Rows from block 1 of the decoder of a small segmentation model, named by matrix and row number. Rows with one number belong to one channel. Each number is 200 + 20 x the weight over its row's rms, rounded and kept within 0 to 999. All counts start at 0. After the name is the row's rms in percent of the matrix's.
After each channel's rows are labels from the 100 images, of 14976, where the channel reaches its highest value: "lies over" is the class under the peak. Only what is clearly more common there than usual is listed. The data: rosettes with rotational symmetry. In brackets: how many of the 100, against the usual share in percent.
# convs0: first 3x3 conv (decoder.mid.1.convs.0.weight, 192x192x3x3, each kernel summed), inputs 0-95
# convs1: second 3x3 conv (decoder.mid.1.convs.1.weight, 192x192x3x3, transposed, each kernel summed), outputs 0-95

convs0.17,086,175,191,183,212,200,212,206,195,180,185,191,215,179,185,173,209,183,200,210,183,201,197,228,188,179,213,174,215,217,217,209,222,168,192,214,221,226,186,186,235,215,221,195,201,134,183,173,192,174,193,234,207,197,192,163,195,244,228,169,264,221,193,217,210,214,221,176,197,173,160,184,196,202,217,221,243,189,186,215,202,203,225,197,209,205,212,221,163,220,188,218,213,183,213,213,191
convs1.17,094,249,201,207,184,184,220,205,186,217,199,216,174,193,207,173,254,228,199,247,205,165,212,187,185,234,198,189,192,192,209,199,164,180,196,190,201,183,215,225,224,199,195,162,212,232,194,205,182,216,213,179,178,176,223,209,193,188,164,213,190,192,200,208,208,176,205,185,200,229,217,188,157,184,215,169,213,189,209,197,216,209,214,195,198,221,219,204,192,204,216,206,201,192,201,176,186
lies over: backdrop (100 vs 55.6)

convs0.135,071,194,219,230,180,204,181,181,203,194,243,203,201,208,183,249,192,190,198,211,216,205,223,202,189,164,199,174,199,185,171,229,255,185,196,206,185,195,174,168,192,183,193,217,202,202,174,166,201,235,218,237,223,196,197,176,201,193,215,171,199,215,220,205,192,213,166,184,188,188,207,158,197,186,191,208,196,192,180,210,200,232,253,212,189,175,216,206,208,208,192,182,215,223,229,188,198
convs1.135,088,185,201,197,213,199,220,187,205,201,212,213,186,178,216,166,249,212,204,219,149,215,223,205,220,219,180,193,207,202,209,176,183,223,202,204,207,195,212,195,192,211,182,200,225,240,176,211,219,206,202,188,214,182,229,196,250,228,162,209,176,182,208,199,182,161,192,157,214,213,183,219,171,206,204,190,225,208,199,189,162,216,188,190,185,186,188,197,188,202,217,189,193,186,192,175,185
lies over: backdrop (84 vs 55.6)

convs0.178,088,218,216,213,172,201,218,249,205,217,189,243,206,191,218,151,174,227,201,206,163,193,202,196,197,183,212,203,204,221,179,218,202,212,201,185,200,223,207,204,170,209,185,198,182,169,198,171,184,196,187,216,229,212,187,182,211,159,233,204,170,217,194,179,161,202,174,208,200,162,185,214,217,204,187,213,215,171,193,202,226,202,220,212,215,202,177,171,178,206,181,203,215,202,221,191,211
convs1.178,082,218,198,195,199,203,164,189,200,190,201,160,174,192,228,193,194,192,184,253,209,167,206,179,169,204,183,171,219,205,196,196,198,182,220,201,220,202,227,187,219,183,204,192,214,217,172,176,201,194,205,208,178,187,196,186,200,199,161,207,205,189,197,192,185,215,238,220,193,168,202,188,179,208,245,200,212,206,196,173,207,203,201,182,185,186,174,210,190,197,212,183,170,181,251,182,186
lies over: rosette (97 vs 44.4)

convs0.171,350,208,205,185,243,200,195,174,206,195,225,202,217,198,233,203,240,201,208,205,191,251,193,223,221,226,215,230,199,214,217,239,242,204,194,222,208,203,203,217,214,207,206,207,187,201,199,218,211,197,200,215,213,208,194,208,237,192,228,200,202,237,195,217,220,187,207,232,195,216,213,214,232,238,198,230,196,207,193,229,195,211,195,228,223,207,188,221,226,226,219,190,224,191,204,231,213
convs1.171,074,252,215,187,160,187,216,218,187,212,177,192,211,219,199,198,191,233,227,241,202,166,205,205,162,215,217,189,175,211,218,197,180,190,222,200,204,201,217,199,210,176,191,181,235,258,194,205,206,224,185,190,219,203,229,193,173,227,173,214,204,190,206,202,213,197,213,205,211,191,174,203,129,171,232,182,210,213,244,168,208,200,204,174,183,230,208,208,192,209,220,197,190,210,211,187,189
lies over: backdrop (100 vs 55.6)

convs0.86,079,203,198,195,185,195,212,196,208,181,217,177,205,229,215,182,215,210,201,229,190,203,210,205,195,248,200,214,229,211,204,202,173,171,221,173,216,197,177,177,241,167,197,212,218,204,217,214,221,239,213,208,183,216,219,191,189,201,210,203,231,212,162,202,244,213,206,179,206,175,218,202,204,196,230,192,173,224,227,213,222,144,189,212,196,194,164,224,166,202,232,215,215,211,201,200,173
convs1.86,097,187,181,202,172,188,154,223,205,190,219,180,217,192,198,194,124,195,214,185,200,179,227,210,207,175,195,191,210,220,224,191,240,195,172,229,198,194,202,245,194,198,184,228,221,165,183,197,216,200,213,221,228,209,169,168,205,170,178,196,184,205,199,226,179,188,201,215,195,159,233,213,183,216,210,204,195,177,186,206,208,195,151,211,203,161,184,203,210,196,172,182,225,215,230,217,226
lies over: rosette (98 vs 44.4)

convs0.81,098,178,217,206,240,206,184,191,163,182,169,228,183,222,190,191,204,173,221,179,207,187,174,180,202,190,200,219,203,179,171,223,208,196,196,194,197,177,208,238,187,204,212,177,179,210,203,181,170,210,208,208,177,212,236,189,202,219,205,192,226,184,174,232,221,186,183,193,176,182,258,161,195,197,192,175,191,189,200,193,191,196,211,219,190,193,182,198,245,187,204,177,171,193,191,185,219
convs1.81,112,178,226,165,214,162,197,213,203,186,164,176,233,197,197,224,182,201,184,231,191,228,183,195,150,162,207,175,180,193,212,179,207,189,214,177,197,202,206,180,197,199,203,197,199,178,202,178,211,215,185,226,175,214,191,222,215,194,210,189,200,180,200,187,219,205,192,239,243,187,167,218,183,188,179,192,204,220,197,209,206,141,195,211,167,189,199,182,176,204,217,194,194,165,196,218,209
lies over: rosette (99 vs 44.4)

convs0.133,081,203,214,212,191,228,224,206,176,193,208,214,189,183,197,206,226,196,190,213,188,205,239,197,158,202,189,187,228,217,184,204,225,198,192,189,211,226,172,207,174,199,209,200,222,188,255,221,222,167,204,188,219,200,196,193,183,199,229,213,173,231,186,168,175,215,205,205,213,211,213,227,196,169,203,211,186,183,205,232,206,188,159,193,211,213,197,184,209,211,216,184,224,198,205,243,198
convs1.133,098,221,178,193,190,201,212,185,176,146,195,196,197,209,184,196,179,219,223,185,182,160,189,183,209,223,189,222,173,212,190,189,197,159,186,200,209,188,204,193,220,196,211,178,236,229,188,179,199,203,193,166,203,194,220,211,195,200,191,206,207,164,215,196,213,190,188,194,205,185,167,199,188,210,172,172,191,202,218,152,212,229,219,221,197,205,209,200,215,230,196,217,182,223,198,170,183
lies over: rosette (92 vs 44.4)

convs0.95,110,206,220,185,177,208,219,210,209,201,239,184,205,244,210,201,212,194,189,236,212,202,232,222,221,210,205,197,220,221,208,179,196,207,178,194,166,231,210,156,195,193,239,211,228,183,218,191,207,198,220,204,202,206,225,194,175,216,166,215,232,205,200,180,230,206,199,181,208,210,181,191,194,178,172,197,209,208,195,195,203,190,223,202,191,182,203,188,179,184,223,192,208,236,223,209,211
convs1.95,083,182,205,218,187,186,207,212,209,188,219,194,209,205,191,220,175,205,195,218,203,156,171,221,233,210,248,206,201,204,220,228,210,174,173,236,201,221,211,225,187,180,196,211,203,182,219,226,200,187,224,196,235,184,193,167,195,190,252,177,211,183,203,208,187,193,209,184,210,158,198,205,164,247,233,198,185,220,200,187,214,208,241,189,231,232,175,177,229,192,179,196,208,232,216,197,228
lies over: rosette (99 vs 44.4)

convs0.136,103,206,179,203,242,205,191,207,217,198,195,193,212,215,184,243,197,193,200,244,198,194,201,225,241,224,200,235,210,209,198,190,198,174,185,190,189,218,183,185,172,210,199,228,215,202,207,174,190,185,198,226,190,210,222,183,194,245,175,185,225,188,169,193,223,207,171,197,179,193,263,241,205,224,197,198,190,202,203,216,217,189,180,197,206,169,156,198,244,202,181,186,215,194,200,204,166
convs1.136,077,214,230,211,149,165,225,204,176,184,211,216,217,209,190,204,192,221,187,202,186,158,176,198,169,204,202,162,219,192,200,225,187,159,190,190,209,224,225,205,202,207,211,165,217,189,211,185,186,214,177,187,242,211,173,190,180,177,201,197,214,169,204,196,181,187,186,210,215,185,199,192,174,202,204,167,219,210,183,164,193,207,230,210,168,235,194,182,210,197,211,197,169,210,201,220,217
lies over: rosette (99 vs 44.4)